{"encoder_arch": "swin", "encoder_fused_qkv": true, "text_encoder_layer_scale_init": 0.1}
Rows from block 8 of the audio encoder of a small contrastive audio-text model, named by matrix and row number. Rows with one number belong to one neuron. Each number is 500 + 40 x the weight over its row's rms, rounded and kept within 0 to 999. All counts start at 0. Numbers have three digits each. After the name is the row's rms in percent of the matrix's.
After each neuron's rows are labels from the 100 clips, of 14848, where the neuron reaches its highest value: "top examples" is what is common among them. Only what is clearly more common there than usual is listed. The data: synthetic speech, music and everyday sounds put through simulated rooms and audio effects.
# fc1: MLP up (encoder.blocks.8.mlp.fc1.weight, 256x128), inputs 0-127
# fc2: MLP down (encoder.blocks.8.mlp.fc2.weight, 128x256, transposed), outputs 0-127

fc1.37 101:494556484442487530544447480509541574491468460417520515442404468530546484503528491456467507547559516537519484431472460591469471458494530536475517567433517489497498600497447549535495533467582424489495493564469556509494448515459506465441521493438477527480481519488467455570496479504508409521524486528550484489542488538496532499567455447450558449518487513432482483504516554541512538463475
fc2.37 102:529371487503467436551522502482476451461504483525419462481497438449534486501533476511515525498551498463481507449446527414446463545466526565540473513459453548544480460478513490478484502515457510443499485559557476487337510504527451512524488485536508509447501548539492532457512508515532489505471556512382598521529513507536515477460491534433540468419514497502496499529459484537484479502505
top examples: dropouts; number of effects: 3 or more

fc1.231 096:528553538497509555450532491494527524490551476389460479434438489478565521438481627492494530468505567537511522470518500436500502478431483469555506526537562499526533423463526489458498392495450477529498421485497489515558487484490510542492476477446527483452407483484533470495523497515483490531538461480473484504465480468510540569514498513526461518466505519536470489478467466624542577434478
fc2.231 094:460445513440578480532433445533458484438512496447550536566500486498510555434483553510543475455520419574484475556519537512523525510498488552522579502496520465475431445554439494484525463502506501453541514554503463508538539530517511547522520557477483441493551540520542501467558516495489459478424497485533521498559502456472490558472494547513500526558493436586500492604596491472488522537562
top examples: distance: near; reversed; bit reduction

fc1.175 102:509488446549524557482546456566552482504488517545551532458546520498537474455572484562476498590483487603499479545447463516509522510466506462491518473565496436536499477517406473464458524546429463507457499549402480533539505560539457522472498557534529468504505446484483512485519545572501509510585490549496456455538515457533514480482484533410505463494437564484491535453582505558522525478489
fc2.175 103:507500449501534469517479573442536574505536478588574529415538463535513513556541414496516547461509439467494537481460532520472516489453503463521496507523552537498519506441564474539579501526505504500436527570513523474462471473563450540537536519479532529524508418483523492481528468501561529450524492506483488504527522501460467526440482562500487621439498542456393516437559502511442486499506
top examples: ring modulation; speech; number of effects: 3 or more

fc1.218 095:547515483520452424575500583527474478472526531501552514534598405533535495456452526574524462561541473575515546505475534463474511491476496431488552516493423470459517481569418528548551471529510563489525533482466488475498499519511531529598517478511554531498556459444454505521562471463473473484496431508531499554455428508491513498530566480514532476510468464548546498541462548556485499538473
fc2.218 098:552547425533539457472552503504462441480496537465455562510519572509493562487520570538445574448475495511544470485500575526453528449549471507490554429587516499510547545458523514559533552453479514453409542463473512506502464582457452405514540500471471485550494566570493506510509578482482472494511533463465509486470501605504544505525489473503506488502449487470551516490451535452488518513522
top examples: bit reduction; reversed; number of effects: 3 or more

fc1.47 100:498429480504492481466509473485505491505490494500484494474583415497470440526564480571491480522503547522524518518521528480547524489417491499549492527493389466546507504527555540520480525556481554551549453453405453487484552493467557466447517519472597521493530516578454504537573499443488439457461493525504554490499457534415533539562526546488543468469528469430537489523506592542478528530500
fc2.47 101:501490562472506538530563508532480548552472573488454525514437515461492503506493491507526454491554536479445530537494468436533459494515491521449436478516498412507539575490545550483515433477474443527530578479526467464424510445498485536471576515506468474567554535454549497492430454520399465536430468470481536466462469520400502421529525516546526486499512530441479517525491492492427562469524
top examples: bit reduction

fc1.132 095:489452485507386547553505444488498479487482505544467516532564477561486452478521488519498530586497440428525585506452480503479474561438428518519438518505502504456495441504487423466433506507487486514436549460516465472533568515461514479454529462497457502555465450500498525496522547470540521497453447422494504440518531463496425545482520489515508423443519530475544392490460482491478523533421
fc2.132 099:450503417496467436588547482546505449452545486441527491437479487456540488542562580461544598498529529484467485433491535476460518515488525482467515514475440460457524457562413502508505541458503552504463471490474458424481544535523526500454503471523512502532528474442495578486578509480499509533550506488529503436535481509542479498576539509457414518457493534541468532488451489500504494577589
top examples: ring modulation

fc1.24 104:512560478566563549483503473498417498481544472508516498458540514487563510457426540503464551557556515459444529464477481534467515492459479490530568558416480486527468493526547512457418515443465469446518509563576535509479520506486569453472406528501463418404426497502483517488476539460491510534467528501491466534515462480479597445483494516421495540513514512515488484462511476541521452548440
fc2.24 108:518433495471408508561480521416549521455566460510402593402535469524531511512414601485514486505529551548498499486471552446480554531515575409494498561479508526509510494522500492512515519500489524499522495500452494524544518502430546555503452420489508454523480522484490541473493445547484528518512467480475453541523447509485529567520455467472519508535516528424528530467509496548545453471436
top examples: dropouts

fc1.187 090:500491519525479498411494531523529448503574573580551523464557518466492458475524529544467400480457481436546546498520492464449476475477494551454458561423538524541505507444506482505521494463503496500455548521578481462431471421490521488481493523472500491523560433563475519527541531516488431494498462476609545434508493475479456515443532521458499564528539513479495505422458450478452561477471
fc2.187 099:505543467532525548539509493461500433446560462476453441502531471585448482479545598498456441452550529543492416515432455502480577538452486492450489420503492500472475518554515485555397508513542513526420570485490503446445463443412521473544554486504489424511466520498483502493499469484514500501522501573569445473490554505501527561513467476484469471502482518571508482525450518511459498502540
top examples: distance: near; telephone band; chorus

fc1.202 111:464445450487502465531482497440506452528530538477501497482479564467551525510449528496521476577570523501534545477506501484564442495471427435505529505506433555502480423439533412463527498517539434459469520497482485551548539530528522508470470489567462412464465380452496579528569503528505461523477481509562481522542397525507495497487501499448514500568517494534505470421498516469469439472499
fc2.202 103:483465525460532456504568470484431553428527533510463525468540526584410455522511476467499503502491451496475455502547513479520428540531427603526473515518419446472453466465498472520499445527469537614557511566528564519489630475534524529521521480512550522435491458491483502497441512502490498464496459461538491477522455496484460511510478533466561439451487488509562502552521498505524438511487
top examples: short reverberation; reverberation time: 0.15 to 0.3 s; speech

fc1.139 108:534549426445532533531447476434494488491507473470538475528474516531521501506425482507492493471496502450537555555526460481478523485479533516497500532460513474453486569429561502481457507378556453446615405471473501501558489502461504476412510586542556495410505508444530500472521529462569510496452503498515494508478505507520499503470490565538483473489498533472454501579497449572531507521423
fc2.139 106:475467371479469504423524452520490608551506463465497509512505515566541486552536594604476536531464450540508511481549459578450555469514535500491496507516496513486431431436528515526492543506518466468533407511478488453460511598485499512452564468491539541465461461493499506485515490456496516439436483527446494475517548527482493520528497515548489487474557490494549539472477509551493518580507
top examples: dropouts; number of effects: 3 or more

fc1.162 112:507509527555479547550481459471539476502540505467526548529556395456495547519544407475483556503522490536527502514545472435469473493522510499497472507470459565474518513455435528529460516447515496541472490509420495426545507471568480464498497473469570436534491473450510531502578494562491461478558435440519506472482456498474486511463522460513432485557526584461492509387571569469495532522558
fc2.162 108:438508506409463531452426494461489544455515419518474484502554409518540490526501522513465539539500550512482562571540492567501601418484472482449507558531475557435470494447435488500506537531462547502434540482457489473490481520522481524476515556526470546440458546523496555535487554504495452558530467425473481482497501505510503573558514481447507483511501571482482509491557453519437553553539
top examples: ring modulation

fc1.48 102:489536459409487500450481426484523542474515494461484485497450517459490522461446459446465422587546458452447513471448474481435437463469504528474497542462529496501484497490459438468469474430507589488483489492555493449504527566484454499476469510473431460501535510475525534477565487531515519500524529517487546468500542551535499491523524568512484465547542477542451481507603497510572530445641
fc2.48 098:527568457558484509530527531649535541542483508472456526464448508523451466424475498527450515462505523529399520498544458439518522508497514428491552553483447464542503487591505482494504532520530446527492505490496486519543514466575455482553482521532512530499489609525525483546473487456458494485497502533497494529486492550558464546491458459561544525468470417455524470530498522565520404510544
top examples: short reverberation; everyday sound

fc1.49 098:426512428498515532462490511498523439461527503500515470495497493514546449559567470523477519516423475535497540458548490497467461429563508493479481541464555503488476492517460563435500404477483517551530521438430445502488486498515438469578478602499469528405503540505476524458518498474460494559597541482522517482434564467474558510469502495518562543445539568463500531548481501467557500449470
fc2.49 103:500556528473547548458533471462482501562527501516509455499448486448494518482518433514456486506452627514536543483519517541542524519512492564483493505456583492458500475508525428468554513466438471516486538478493491401449531531463461505587518526481501504496589416483498462480399448485515508450507530428476528524457448511522502511547482543481530577571549515534447495447415500538529483497502
top examples: distance: near; speech

fc1.80 104:447459492455456537523533507483419566503513548483402536491476503435536511514543592536454520490525454464464440492471453475527557537443536482516555539449420495553514453525535523409498478527522524528549564443499503526491531488471456576501496461489539491553479521470536463552465481485584552447518504560474533531564524594502490517517521498526509536531450505427510497450534450484482547446505
fc2.80 095:462424536550495489495444501508460462488468526470517518497419476505487527503545494477541539540533482524494575431524511469450458463514505509495534558512483441548496496508458481410513592476469479511401526595522478526445420510532498532474524444486530512457504450581501485537483563508515436503532475500520502447446512469544504554524513480514428524518566596456484538489498462556550555550423
top examples: short reverberation; reverberation time: 0.15 to 0.3 s; drums

fc1.156 089:529548497538497457559467420526510557519554455559473523473458514537603577356526509484515505506507486490463528469507439445432529459535465484457531463524457452524522519437494499467487521490505463475512533536510453602449520553440513446485454505483593514514527467489486483521512517510469511538468475556512485527481442462451533508562431456513491531487547506399501490492423496493505464492528
fc2.156 091:463445415524444588498504587506476476500517535513425461443502479611498509545486514506461503445531486520501504497488498469472516517449519541468558508525481447542474380543468536480449508519505446488434460471513493529503446523433447522497519466562478439518510488549508604479466494491480483541445519473524423533514555471512470494467551620531540502486484462462508450446483458495496469495501
top examples: dropouts

fc1.148 097:520467538494468561544451504476507504474588490460579406480527555562487459513514470501477525538530467479389510488449478544522472501431543561458544490480481519506551482529461462485432512527476465520434468464473531500480583447497486445490470544551560484570501458527483485543495516469539497507490477493485516567502458439467477491476552443500434546477559552481434488475578505468472531411559
fc2.148 088:542505491473528441492493480429522419490527425517526536453486512427507476533470456545455447584520534461502561455441592511487528523518532463467442481520474478410472472535513509516499586547547468434478386521464420510484524551491470518490547529448528522458524465489466459576485566486575524489499487474486511463444528511491522532529430565533521517475494497520479495485515546480505585538507
top examples: ring modulation; number of effects: 3 or more

fc1.10 096:515410497533483462483550459517489500539486480508442507481496567466518503512496506537526489468507523463601566454436435458453481465537463488511550526508546496493462462459593526530433557469480539459516567465502470410428548479448551522474450515463477459484530487525516458533479492472530588475461562611452515546431547529491424500492497492504557476523524509461484482542468453525560538498523
fc2.10 103:432536518535498468502504526425478462470510444476484521510566492435467502518483468530522533481493450503512514513450417441482503476463479510508476474502459483563539492498459480493475473532547456460445557531512539503506477523476530552527492580420491520521479544473518507490564542550526396566577525510515487405571516562456562505527484506527415462548519500552549535552472530405592541498479
top examples: dropouts; drums

fc1.65 100:537497468425516550514571533473447469471546482515496502498550511469508444550470527557470490485514493480439451497468456406497468404483564526458505455437488473532459557476502500483483547493481523499466435508562490499474491444485550485524611486529457496456466497494523519469426484480462444471578537442508539489535478465517515477436531537404488477482503469474563497553538435481588486580467
fc2.65 096:491533457446534474441476430502510549520534473518555489504535448513558478461588471597437566513507557515459527536532476442475555488480512450532493485492497501486571536503564507576369515485549469463492484490502455461564502535462509458604442524516511453507510538519505510494460522509505493564491555485483522491592530526537502531508495548504486433516550582517509476472542490539527463502423
top examples: distance: near

fc1.232 110:515525477444468511443444487513495486485522496583504507510487464357507569535583521485482518514432572529494458522423468448421555495455488430464494485478475419471470524482520489490489493502449496475444475473491483596512565492499541491508459444425535526559517424522475525551529523502531499465546556486518498461444534429497547505469464488464476499518548509572550485477533433515530467493531
fc2.232 113:511517481496446517471463446478535512431478485563472522501533450548517444485534557561516515502494530484536512523530518447472514564497502512512519481468435423539510557565498498471442524507529550477547515546454491535458594481494517420532516431536488575554503518499489489482549495490451535528529477579578518505469530566505406548504530479511480525492622539483559597509466455514520525439465
top examples: speech; reversed

fc1.242 100:530490441477502440515564442526506537473442542451505482531492504543476452523492541478408469540446552540538522540487457489468567444431560476493492447506514555412519422465463483515516407509542526515511496481563491476549567487453560465500490515460562501482566436524420492507470555480471510526496476496456478421464542525578482524530500514469476473498578510511545455443512547494492576479473
fc2.242 092:512584467499570498435473607532510535521465501547456508503515575542402538540473483598508596475559486498491502482564547530524538478532543488590434533533480451492523564464478529528517521445549497532483499526480477487577538490484503524478541548474550510528493463491468491502512479488572470502457560442549495463458522503432499532513534520470422527426518513462494510491501457537530440528450
top examples: dropouts; wah; number of effects: 3 or more; telephone band

fc1.25 109:354504575492535448561497565531490537462509520550491498522478464459552433556507495540438525507518487544551492437536483462456526427506519579485498488520545515502528519537490502518448523463454503579502495482457459505543463457540570495498557538471507497522436528490415586477527459568478516556541569496509474531481543509546542507509559579471488482574486556494509482497469494523454463499524
fc2.25 107:480475498457494543503504492455608462526459506478501535491426504446511462487494414447540460493536520427469456544494546518460509523476443516466444469493441478569477455438430552502465490484557533506514555506432528487490552503466457525541531478516504542472446506485529595442517512527535511411476505501462487475573417476511437452490466558508506543521394515468542487527456556534497502488438
top examples: distance: near; speech

fc1.120 101:469500475544490555550538458537470454484521431519515506456601453537517518517514467560486481506529461507523514501493489488537568477441548479501519537471530566481513555460512585513473484503520458487492477561504472552566471523515546474465524466460512499440536529413592515581588523595486536480550473470542456476516486562541554526498460486543530436576539475541438499509451487560557486499522
fc2.120 096:484458461479452493561520480465531519485444547495498463517531550492538504434440495444555453526494579499469491449524578476494543415463563503442523469545565526569523470487599493504430487579523510495509516435514529519489486514450501479526443493586429514502483474506472558486488506439505512500429497500407545496444460445457478480489518528525503572401512526501488475535527472551518544520453
top examples: dropouts